config = dict(
    num_classes=3,
    encoder_drop_path=0.1,
    encoder_patch_size=[2, 2],
    residual_init='scaled_by_depth',
    weight_decay=0.5,
)
Rows from block 6 of the encoder of a small segmentation model, named by matrix and row number. Rows with one number belong to one neuron. Each number is 50 + 12 x the weight over its row's rms, rounded and kept within 0 to 99. All counts start at 0.
After each neuron's rows are labels from the 100 images, of 14976, where the neuron reaches its highest value: "strongest on" is what is common among them; "peak on" is the class under the peak. Only what is clearly more common there than usual is listed. The data: simulated fluorescence microscopy of cells.
# fc1: MLP up (encoder.blocks.6.mlp.fc1.weight, 384x192), inputs 128-191
# fc2: MLP down (encoder.blocks.6.mlp.fc2.weight, 192x384, transposed), outputs 128-191

fc1.329:54 44 52 37 46 50 32 44 61 38 51 64 66 37 69 49 50 42 48 60 50 54 48 60 59 41 43 56 54 53 72 46 68 28 63 54 34 34 47 37 42 42 49 52 72 44 38 42 60 49 41 50 49 51 38 42 45 59 66 73 42 26 62 41
fc2.329:51 55 48 61 45 61 69 48 49 50 51 47 41 73 60 58 57 46 69 49 44 50 56 44 56 52 43 54 57 36 20 55 51 78 43 20 60 71 67 68 57 49 57 50 40 42 59 67 43 54 34 40 59 54 58 69 23 69 40 58 41 65 72 54
strongest on: cyan stain; ring around the nucleus
peak on: cytoplasm

fc1.378:53 35 42 48 40 52 44 43 59 35 72 61 55 47 41 55 61 45 54 60 28 58 44 41 45 20 62 46 38 57 35 56 35 52 71 83 49 63 38 39 40 48 85 46 58 50 40 47 50 54 70 44 50 57 52 67 55 52 53 69 52 68 58 58
fc2.378:64 55 48 59 46 55 76 62 48 47 34 37 38 49 61 73 42 60 56 47 73 45 52 53 44 85 51 47 60 43 66 55 39 49 38 18 45 52 35 59 50 51 22 59 51 49 55 46 70 38 21 42 42 32 35 24 46 49 50 39 63 41 51 37
strongest on: fibres; red stain
peak on: cytoplasm

fc1.333:39 44 59 43 61 36 19 61 61 44 68 42 51 49 67 69 36 45 27 48 55 44 29 42 69 41 80 61 51 37 68 41 55 39 56 52 47 67 42 51 72 43 38 36 56 49 36 66 33 55 55 66 47 61 42 42 47 49 49 43 60 26 44 66
fc2.333:45 43 46 68 25 64 64 51 47 46 42 60 58 69 42 23 54 33 56 42 61 52 51 57 38 60 78 52 55 48 51 37 47 66 41 47 45 51 50 53 50 59 36 46 63 43 67 42 61 52 52 42 57 50 27 38 48 62 56 45 48 65 53 49
strongest on: fragmented nuclei; crowded; cells: ten or more
peak on: cytoplasm

fc1.136:56 53 04 44 51 42 59 60 50 63 44 37 53 68 37 59 53 51 61 46 43 35 48 52 48 54 39 51 47 48 59 64 45 39 33 54 59 39 45 54 33 54 52 53 36 55 59 60 38 30 56 62 52 49 54 51 61 50 51 54 57 19 53 56
fc2.136:40 66 55 48 66 54 37 37 21 49 48 43 51 31 37 56 52 67 36 40 40 60 54 53 52 36 33 47 47 64 45 40 74 68 58 53 26 69 44 41 43 44 55 51 61 58 44 44 66 60 56 45 48 57 53 25 33 41 52 46 61 76 39 40
strongest on: cyan stain; smooth cytoplasm
peak on: cytoplasm

fc1.35:40 57 38 43 36 60 59 51 60 44 29 68 40 45 29 54 54 63 39 62 66 57 67 63 36 72 37 60 27 63 51 84 52 56 46 48 26 66 64 39 49 49 66 51 50 32 35 56 37 59 47 55 62 30 59 58 55 33 62 66 61 49 47 39
fc2.35:55 43 43 62 63 55 60 53 47 52 57 45 46 69 64 43 42 16 76 56 50 29 50 56 66 37 42 55 53 47 48 42 42 53 68 67 64 50 84 74 58 53 41 64 53 51 43 42 72 48 43 55 45 52 51 60 46 66 45 49 59 43 60 47
strongest on: cyan stain; membrane rim; fibres
peak on: cytoplasm

fc1.103:35 39 69 45 54 42 34 58 44 62 57 67 44 53 49 46 61 71 22 33 40 51 59 44 52 55 63 53 66 46 30 42 51 55 44 44 37 47 66 69 76 61 51 47 36 41 51 43 63 75 46 41 47 45 28 54 35 52 33 49 63 38 60 63
fc2.103:28 53 50 59 37 31 48 57 75 23 65 37 49 49 52 46 25 41 40 43 61 55 61 39 61 29 59 55 42 56 46 69 28 69 57 60 57 70 63 58 53 58 55 25 36 40 54 50 53 37 47 56 38 37 81 37 46 46 54 29 53 59 49 48
strongest on: fragmented nuclei
peak on: cytoplasm

fc1.282:55 58 51 61 50 55 50 61 56 34 52 30 75 69 36 69 39 44 41 68 53 64 48 53 48 58 61 28 43 52 61 54 54 41 56 54 33 61 44 58 62 42 55 40 72 51 55 66 64 39 53 38 61 75 47 17 41 48 31 30 54 48 65 36
fc2.282:50 50 48 23 52 52 48 55 64 59 45 75 28 42 59 22 45 64 57 38 62 34 34 49 48 35 41 45 52 52 52 45 81 56 30 41 46 45 66 47 60 62 51 50 36 36 49 43 44 75 47 51 60 57 61 78 44 50 43 43 39 50 59 51
strongest on: cyan stain
peak on: cytoplasm

fc1.181:46 53 64 52 59 65 46 61 41 20 49 52 64 41 44 40 65 52 63 49 54 49 47 63 35 67 25 38 48 48 48 52 41 34 64 50 49 47 50 47 54 68 40 66 45 59 50 37 38 59 41 51 69 46 48 51 42 33 67 43 60 48 44 55
fc2.181:57 61 51 66 30 28 58 57 56 61 46 42 41 43 41 59 72 44 49 48 43 31 60 39 52 49 41 41 60 44 21 36 65 48 54 41 44 57 36 45 35 46 68 52 53 61 49 37 57 52 66 56 50 63 57 39 60 64 33 42 59 71 67 37
strongest on: fibres; yellow stain; vacuoles
peak on: cytoplasm

fc1.316:63 30 55 58 64 62 38 55 36 55 45 45 29 58 55 36 43 51 46 44 64 43 31 61 47 46 61 48 74 33 53 70 55 59 52 43 47 47 63 68 54 67 61 45 34 52 45 35 53 40 52 65 34 27 36 34 57 53 45 69 66 39 51 56
fc2.316:36 54 36 42 49 40 66 60 56 46 53 52 74 42 47 58 49 50 61 59 59 65 67 37 39 39 74 45 53 48 47 49 44 29 56 54 46 42 41 35 55 57 70 23 43 71 58 58 31 50 51 46 43 62 40 64 53 36 47 36 28 61 49 53
strongest on: fragmented nuclei
peak on: cytoplasm

fc1.350:43 72 68 52 43 59 52 53 45 33 53 43 63 51 32 46 39 53 61 58 54 36 46 72 66 61 43 50 68 64 39 61 22 66 41 40 67 69 47 52 82 45 81 30 47 54 53 59 50 57 48 50 72 59 54 56 50 31 66 51 28 56 59 43
fc2.350:47 42 36 62 70 40 35 45 48 66 61 54 40 46 67 49 67 51 49 43 46 69 59 82 46 54 59 32 37 37 49 52 66 35 64 62 44 43 33 38 40 26 35 72 39 61 61 40 47 48 45 45 55 55 49 30 52 64 45 59 73 61 46 66
strongest on: fibres; ring around the nucleus
peak on: cytoplasm

fc1.296:47 19 52 48 30 59 49 60 61 55 50 39 50 35 53 40 26 43 67 31 57 44 61 41 37 57 59 64 65 63 52 45 38 42 31 41 58 57 36 46 55 58 38 59 51 58 36 44 45 46 46 40 37 60 43 50 21 47 56 38 56 61 40 65
fc2.296:55 68 62 41 61 16 41 33 55 38 47 63 72 55 36 39 50 40 51 58 57 33 45 49 56 44 63 45 56 32 39 54 61 57 59 65 51 45 53 53 44 47 60 69 49 32 62 57 38 72 46 53 77 61 53 34 43 48 46 63 67 40 72 51
strongest on: dim; vacuoles
peak on: nucleus

fc1.214:57 63 45 58 52 52 29 75 56 35 59 57 42 37 43 25 29 43 61 47 60 19 38 61 53 53 69 49 70 59 36 41 48 40 56 36 49 35 48 68 70 43 30 52 45 50 72 45 39 46 33 34 51 44 47 60 47 58 55 34 52 40 49 37
fc2.214:21 59 42 45 39 53 41 52 43 37 43 75 48 56 43 44 50 40 58 56 36 66 63 37 40 36 35 46 41 70 54 48 48 47 38 61 65 49 33 48 25 26 41 49 47 50 37 73 45 75 33 46 63 44 59 59 40 29 47 56 53 66 58 56
strongest on: dim; smooth cytoplasm
peak on: nucleus

fc1.62:55 44 47 59 42 61 56 58 52 50 73 56 51 49 54 68 56 58 64 56 60 47 68 65 26 37 69 43 63 46 36 49 53 50 64 58 52 58 60 69 55 36 40 50 29 84 35 28 69 36 49 44 60 46 54 61 42 43 34 45 54 39 50 47
fc2.62:51 61 72 40 46 54 55 51 51 78 36 42 64 49 44 50 49 64 36 46 41 60 54 52 78 50 49 58 37 36 40 64 66 57 44 69 50 47 50 16 42 60 45 28 45 53 41 49 56 56 50 70 44 34 35 35 49 79 56 52 49 44 59 36
strongest on: cyan stain
peak on: cytoplasm

fc1.291:54 38 46 52 60 55 51 72 36 31 13 39 43 49 51 56 50 38 27 41 37 43 55 30 45 61 39 33 42 80 42 44 59 44 63 37 31 35 52 55 49 74 42 52 67 39 49 47 47 74 44 33 51 65 36 60 67 23 56 33 57 48 51 42
fc2.291:39 44 20 60 65 45 61 62 44 52 55 56 51 48 54 57 54 59 50 69 65 36 33 50 59 50 62 59 51 35 65 53 29 79 51 40 41 65 45 37 60 43 51 56 64 62 62 44 49 37 41 53 60 39 59 72 58 51 48 38 50 43 58 57
strongest on: dim; crowded; cells: ten or more; ring around the nucleus
peak on: cytoplasm

fc1.42:57 71 60 37 59 64 44 31 66 58 61 52 38 70 66 54 82 50 72 59 49 46 42 76 50 32 57 43 51 45 60 46 39 54 46 79 39 57 72 35 76 46 66 44 42 61 31 51 58 47 49 53 46 35 44 54 57 38 54 56 49 80 36 45
fc2.42:55 41 32 50 50 22 70 57 39 52 49 43 75 25 41 46 44 48 42 56 19 40 44 49 71 60 38 27 58 61 45 54 63 58 40 51 55 75 52 58 36 52 49 57 57 32 51 39 41 56 36 58 57 53 29 40 74 69 46 59 62 36 43 45
strongest on: fragmented nuclei; crowded; cells: ten or more; red stain
peak on: cytoplasm

fc1.363:61 54 61 63 34 27 47 46 40 55 53 46 52 50 60 39 44 66 77 53 44 34 51 49 45 51 61 73 74 46 62 61 60 49 42 52 52 51 63 63 61 47 66 30 59 52 59 58 33 47 52 69 52 50 59 53 38 30 35 48 67 56 49 34
fc2.363:52 37 44 47 50 65 65 47 61 33 37 39 49 61 48 56 45 43 41 39 62 46 36 53 55 54 47 33 52 43 57 48 57 40 43 53 35 54 46 48 62 49 45 67 18 70 41 53 80 39 38 42 44 56 23 63 67 61 65 63 39 57 65 96
strongest on: fibres
peak on: nucleus

fc1.251:67 60 51 56 28 31 59 55 41 45 63 55 49 29 40 39 55 47 60 74 32 38 59 49 42 59 57 42 47 58 47 49 44 75 51 44 64 32 46 26 50 52 70 35 36 48 56 28 66 53 43 80 53 46 64 33 39 53 53 42 39 81 50 47
fc2.251:58 41 72 48 58 39 46 66 63 56 58 49 42 45 41 35 52 39 45 43 63 57 65 63 56 51 56 69 81 33 52 49 34 45 61 35 37 52 41 57 46 44 51 64 47 44 49 47 42 33 63 37 47 53 53 47 42 39 69 57 43 41 43 71
strongest on: fibres; vacuoles
peak on: cytoplasm

fc1.31:53 46 40 31 64 63 41 80 65 71 69 43 28 70 30 63 50 48 51 54 40 40 59 41 43 47 59 50 59 57 47 38 40 19 49 82 50 40 41 40 43 42 53 48 31 51 72 46 46 53 50 46 47 40 58 39 46 55 44 35 60 77 37 61
fc2.31:42 55 37 44 44 33 40 30 35 35 40 62 59 47 59 56 43 37 46 51 82 57 43 63 49 53 47 62 38 45 74 41 59 73 52 40 52 67 76 62 80 33 54 54 60 44 50 74 32 76 57 33 48 38 41 52 62 50 54 84 33 41 43 48
strongest on: fragmented nuclei
peak on: cytoplasm

fc1.294:55 41 65 36 62 29 62 38 46 32 40 56 29 67 26 65 58 39 67 54 69 60 55 57 52 34 31 30 47 69 59 58 52 62 64 35 60 48 52 60 49 79 48 42 34 43 68 38 66 59 44 72 53 34 70 44 49 36 65 27 50 40 57 34
fc2.294:41 53 34 55 55 67 50 53 57 38 64 48 56 64 50 30 60 44 48 56 49 53 25 59 44 66 72 59 51 51 60 57 44 66 68 45 54 64 47 37 62 51 41 67 48 29 45 41 41 47 55 17 68 57 26 46 71 51 46 56 36 59 33 49
strongest on: dim; crowded; cells: ten or more; vacuoles
peak on: nucleus